From a checkpoint of a small class-conditioned image diffusion model: norm layernorm, patch size [2, 2].
Rows from block 5 of a small class-conditioned image diffusion model, named by matrix and row number. Rows with one number belong to one neuron. Each number is 128 + 24 x the weight over its row's rms, rounded and kept within 0 to 255. All counts start at 0.
After each neuron's rows are labels from the 100 images, of 14976 (inputs lightly noised), where the neuron reaches its largest size: "responds to" is what is common among them. Only what is clearly more common there than usual is listed. The data: larger renderings of crowded toy scenes.
# gate: MLP gate (model.blocks.5.mlp.gate.weight, 320x160), inputs 0-159
# fc1: MLP up (model.blocks.5.mlp.fc1.weight, 320x160), inputs 0-159
# fc2: MLP down (model.blocks.5.mlp.fc2.weight, 160x320, transposed), outputs 0-159

gate.124 [128  98 168 100 143 144 120  96 154 146 126 115 109 123 123 144 151 107  96 133 159 124 103 108 106 117 169 135 119 151 158 136 122 144 128  90 120 104 117  70 118 116 157 166 132 120 156 126 137 117 165 154 114 143  74 108 115 143 123 126 137 107 129 131  81 125  88 142 116 170 150 119 143 146 159 180 114 135 130  95 124 116 133  99  62 159 165 155 136 111 114 122 142 152 131 179 102 102 138 185 130 154 109 118  90 133 178 127 109 136 136 126  91 133 112 116 142 164 154 121 112 144  93 123 121 151 147 158 131 122 136 126 127 128  94 131 105 135 158  98 156 108 113 114 143 154 129 124 192 121 146 128  93 125 100 117 124 117 204 144]
fc1.124 [124 163 153 132 109 117 155 120 114 139  89 128 106 121 124  99  71 157 155  89 131 147 128 125 128 150 124 115 118 166 168 133 136 123 143 133  68 135  86 129 112  88 115 125 135 121 152 145 142 129 123 132 127 133 127 139 173 129 119 112 123 140 108 148 132 151 129  78 119 107 105 157 120 144  91  82 116 168 105 127 120 141 114 161 117 129 135 118 110 114 144 121 114 110 167 104 185  79 144  57 155 139 120 128 146 127 100 153 149 160 122 126 145 156 166 149 127 127 151  96 121 132 103 147 125 134 116 130 115  96  87 167 121 103 190  92 133 122 101 155 119 103 110 124  82 114 105  99  68 124  83 134 129 153 122 139 162 116  96 145]
fc2.124 [165 122 146 127 146 129 102 119 147 136 178 144 140 131 122 152 125  89 109  91  93 100 124 155 162 108 137 166 131 120 140 123 161 104 151  97 109 112 157  99 145 122  58  68 127 165  91 142 121 137 115 151 181 129 126 127 150 118 110 172 118 144 129 120 187 163 129 149 133 148 154 192 120 139 120 144 151 116 109 120 148 113 127 148  88 126 126 154 163 153  97 144 137 127 147 162 164 114 136 102 149  72 120 127 143 137 133 133 137 130 134 140 143 137 140 117 167 132 156 111  98 119 104 147 155 169  95 144 146 126  97 149 112 160 156  94  88 109 131 161 170 138 142 173 117 125 142 132 143 108 105 127  95 131 156 124 156 117 104 140]
responds to: light from the right

gate.280 [141 164 149 131 124  63 122 157 106 176 126 142 122  98 136 119 172 108 134 146 133 127 101 164 116 158 129 112 129 141 147 102 145 117 105 157 134 117 116 143 106 141 121 137 103 104 129 134 125  97 125 114 144 163  83 132 140 156 134 157 130 133 106 130 118  91 148 155 156 132 165 109 129 169 142  98  91 104 109 123 111 121 134 163 101 111 155 124 150  97 158 134 147 134 106 142 115  88 179 106  80 104 116 125 118 131  85 116 110 131 136 116 105 151 107 161 133 101 137 112 127 113 128 177  92  98 202 159 122 140 116 108 158 142 109  74 153 189 121  98 124 133 143 133  99 132 128 146 118 145 131 111  58 121 112 161 106 141 109 117]
fc1.280 [141 125 106  69 134  93  97 154 169 182 121 114 122 123 138 114 103  90 159 123 136 113 110 146 122 147 103 159 172 148 136 162 115 108 124 164 129 129 128 166 117  90 109 151 144 148  92 145  93 131 101 167 156 115  94 149 126 150 129 154 147 115  94  77 136 111 137 164 130 162 135 139 152 137 163  75 134 154 108 129 129  80 147 138 113 105 130 130 118 102 113 129 179 143 149  91 107 107 161 107 116 115 102 150 128 109 128 139 116 115 107 119 117 139 145 145 159 133  88 116 164 137 129 121 113 127 152 144 134  83 133 128 144 124 103 137 156 152 107 150 113 114 126 172 132 126 142 109 132 153 127 152  36 110 155 108 110 156 142  92]
fc2.280 [112 122 176 152 154 140 127 127 171 135 145 176 138 160 137 149 142  92 139 116 119 157 121 164 119 146 138 133  93 109 118  66 139  77 144 120 130 140 131 137 136  91 177 150 141 137 120 104 159 118 130 158 141 135 153 118 134 128 121 125 123 114 117 118 126 158 109 145 137 124 113 144 176 120 112 145  68 137 101 141 114 106 151 147 154 122 103 112 158 107 158 138 173 124 115 153 155 121  93  84 144 167  71 155 124 131 103 123 105 125 156 159 131  99 121 141  93 126 116 151 135 131  72 139 109 157  57 143 109 138 167  96 107 153 128 141 137 115 143 139 136 120  73 153 101 114 138 138 147 124  95 107  75  96 130 135 105 109 122 116]
responds to: light from the right

gate.180 [127  97 151 148 125 130 127 145 135  99 104 150  99 144 164 138 140 113 107 142 145 100 143 107 130 129 154 117 124  82 117 106 165 139 107 109 118 125 143 144  82 113 167 136 157 140 141 121 132 128 144  84 132 172 135  88 148 109  98 109 111 147 126 161 149 126 123 130 133 140 133 170 148 144 170 157  75 105 106 111 112 126 102 138 130  67 163 122 114 135 147 113 142 185 133 101 135 162 151 118 101 122 164  95 152 184  97 135 108  88 140  87  98 129 131  70 120 139 122 160 122 124 125 124 118 115 124 119 113 129 144 132 140 152 114 120 194 137 159 128 112 132 110 113 154 103 123 130 101 126  83 159 126 159 142 133 183 179 165 120]
fc1.180 [116 153 150 160 102 118 133  91 135 101 149 102 110 166 151 107 134 120 135  80 152 163 129 161 125 133 126 111 195 129 114  90 169 124 162 136 125 144 130 113 157 128 120 169 109 108 168  94 132 140 103 172 126 122 152 115 117 181 103 166 113 162 116 141 121 116 134 160 133 121 139 151 106 109 130  99 107 185 138 134 135 141 136 151 143 135 138 153 122 105 107 116 101 103 138 122 159 138  98 131 171 108 152 123 136  87 126 147 156 159 113 158 156 128 104 105 132 105 156  89 105 165  99  93  99 149 147 121 145 101 109 130 119 125 147 165 117 131 170  78 138 115 161 157 139 168 103 110 140 101 186 129 108 138 146 142 116 121 136 167]
fc2.180 [104 120  91 124 175 136 129 155 128 102 154  82 126 141 115  91 139 111 120 159 135 160 124 102 114 137 130 123 162 148 141 150 110 119 126 104 177 115  90 111 111 123  75 146 122 110 131 138 130 110 112 131 123 145 154  93 126 107 121 124 124 139 130 109 111 168 119 153  32 115 117 149 126 121 151 134 150  85 127 129 125 130 132 135  56 121  91 194 127 128 129 130  86 111 141 173 139 101 164 114 116 182 118 198 101 145 149 134 128 162 137 125 128 124 130  83 132  94 136 121 132 134 116 117 105 147  96 132 123 164 112 146 137 130 137 140 154  89 136  97 102 145 136 122 131 110 122 134 140 149  90 120 146  86 120 140 153 160  98 143]
responds to: light from the right

gate.179 [129 119 114 103  99 102 113 151  80 126 126 128 136 163 120 153 121 119 125 138 132 117 135 118 150 137 159 182  72 163 153 172 108 195 115 152  98 112 142 114 126 140  87 136 124 131 122  97 144 119  86 162 157  90 122 136 123 112 131 122 164 167 171 125 141  90 121 122 135 115  93 158 121 144 126 119 163 147 124  70 112 108 140 132 132  63 133 155 134 115 136  92 131  90 196 104 145 158 115 137 133 155 157 159 149 129 107 154 118 150  88 176 120 123 116 122 133 132 124 144 106 124 134 107 160 143 132 141 143 119 145 130 125 164 159 132 104 144 140 149 129  96 130  91 107 135 135 142 123 113 121 123 115 101  88 102 108 100 140 184]
fc1.179 [ 96 138 152 119 134 124 125  54 155 134 151 164 170 128 103 139 133 114 108  68 116 142 154 123 115 121 131 167 145  96 131 118 150 116 109 141 135 128 151 173 126 121 139 124 120 118 129 103 115 124 117 122  77 168 145 127 157 154 162  93  88  99  87 117 103 106 154  87  82 146 124 120 100 148 130 120 133 136 139 158 127 133 139 111  99 159 107  79 146 126 138 117 160 134 142 161 128 108 131 130  91 152  98 139 101 108 130 126 123  74 184 109 147 132 158 156 139 130 103 133 155  89 109 124 132 136 141 120 163 127  64 123 117 119 110 150 123 119 102 140 126 164 148 130 154 163 118 143 162 147 131  94 143 132  78 135 185 131 147 141]
fc2.179 [131 114 128 132 138 145 109  97 126 168 148 140  82 101 111 117  99  66 137 165 125 139 160 116 124 117 110 125 130 168 155 134 148 103 155 137 119 114 157 122 132 114 126 114 119  75 109 108 145  92 124 113 130 147 125  94 161 147 102 127 103 125 126 168 130  73 100 146  95 133 123 117  96 163 158 104 126 132 145  72 143 137 148 140 126 114 111 150 140 148 150 133 122 162  93  84 127 149 133 100 110 131 145 124 142 167 158 117 115 126  80 133 141 120 140 119 139  95 134 127 110 103 118 111 107 154 125 127 141 132 198 108 152 148 111  83 158  92 184 177 130  90 122 147 129 186 134 145 124 103  97 115 168 159 121 113 145 155 106 103]
responds to: light from the left

gate.206 [105 133 112 146  99 114 166 161  97 122 132 120 123 158 137  98 146 135 122 145 121 121 181  95 137 139  91 108 156 111 123 139 136 140 119 100 134 122 151 154 100  77 132 145 140 159 101 184 114 120 121 105 135 137 107 130 137 149 111 155  99  97 121 106 147 144 180 152 119 114 129 180 104 126 148  98 118 129 141 141 140 125 136 180 150 146 101 122 112 171 132  98 118 125 168  70 126 196 139 158 135 126 157 167 154 118 120 146 164 149  79 145 103 158 151 128 158  77 114 124 108 104 120 146 152 116 105 113 161 134 140 120 161 132 118 152 144 142  91 139 149 144 112 120 108 110 148 172 118  96  99  98 144 113  80 100 136 127 148 126]
fc1.206 [150 112 103 114 147 122 182 157  88 110 111 113 125 110 115  94 164 109 127 149  91  96 141 165 111 146 105 136 140 172 116 103 159 132 145 133 118  83 129 134 119 103 106 131 123 144  80 122 103 141 131 103 136 113 131 128 199 140 146 131 133 120 123 114 129 103 113 102 140 115 135 191 111 136 127 124 144 139 131 153 146 140 138 129 118 121  82  74 123 150 117 107 136 117 154  90 101 142 131 131 142 147 142 170 148 116  73 164 136 100 112 131 126  94 148 120 140  98  96 156 137 157 134 130 108 126  94 127 154 198 176 151 118 102 133 129 143  82 118 119 119 153 104 162 125  87 109 163 106 101 170 154 142 128 136  93 122 119 134 173]
fc2.206 [118 116 105 125  99 165 149 186 121 157 142 129 134 125 111 133 122 101 131  99  99 182 147  99 139 123 168 117 170 144 130 119 150 152 145 138 152 126 163 131  81 119 109 139 106  74 153  95 116 162 120 115 122 114  85 122 123 131 118 124 126 134 120 153 120 112 110 134 100 141 112 129 147 148 114 123 104 127 144 137 112 135 133 135  90 130 107 118 105 134 138 153  60 131  85 163  51 109 123 156 114 157 167 102  99  89 130 164 145 145 156 103 150 122 174 109 132 143 125 156 117  91 124 158 128  95 118 147 150 137 160 163 116 130 137 117  99 127 144 146  80 168 117 125 129 141 103 172  93  83 139 117 147 128  94 115 148  95 139 144]
responds to: light from the left

gate.89 [ 87 128 127 120 123 188 134 106 164 149 144  98 111 122 162 131  91 141 125 154 166 122 130 135 137 134 129  86 162 141 110 182 124 154 124 159 166 126 113 103 140  87 148 117 126 113 116 132 112 127 149 106 176 154 107  91 150  96 133 132 172 117 137  91 119 118 118 117 116 159 116 124 122  58  84  72 119 137 134 153 165 142 171  98 125 140 129 134  93 123  94  99 143  77  98 110 157  94 133 139  87 121 154 104 133 138 118  78 128 127 109 151 122 112 148 133 104 127 151  97 112 156  90  99 109 136 122 130 149 135 165 147 108 121 117 109 142 174 104  85  96 134 111 120 113 109 137 118 124 116 142 153  87 131 154 113 118 124 149 141]
fc1.89 [ 74 119 111 148 107 112  94 143 134 129 137  95 141 136  95 175 133 152 180  88  99 146 143  91 133 120 165 130 130 185 123 148 139 136 166 115 109 129 137 177 154 110 142 123 136 149 149 137 159 133 123 148 112 156  85 112 122 155 126  78 102 100 166 114 118 141 130 139 134 104 148  97  91 164 155 114 131 109 120  98 103 127 122 114 144 162 129 113 109 174 138  50 138 116 167 143 145 133 130 108 150 125 113 147 169  97 114 120 136 100 140 153  78  93 123 172 112 100  84 154 133 108 126 121 120 152 117 108  99 122 129 143 117 105 132 117 152 143 131 150  94  89 141 135  93 146 129 128 108 138 111 123 154  87 138 114 158 154 160 135]
fc2.89 [170 141 144 150 144 168 110 104 153 110 146 125 125 152 134 122 149 119 120 151 104 127 102 150 125 168 144 166 108 119 111 170 146  85 130 124  96 153  94 131 145 122 186  96  84 125 160  91 111 140 110 120 118 102 132 156 137 138 133 106 130 122 128 138 165 197 145 126  97 156  85 139 164  57 141 126 117 129 106 125 143 109 117 121 157 134 117 118 159 133 152 159 110 120 139  70 107 130 183 115 138 160 176 136 109 118 120 124  98 141 143 132 117 190 131  86 124 129 119 193 102 109 130 127 118 127 117 149 105 110  91 125 131 146 121 101 174 130 139 119 133 125 132 149 125 109 120 132  84 103 126 128 156 122 123  81 133 122 134 112]
responds to: light from the left; count: two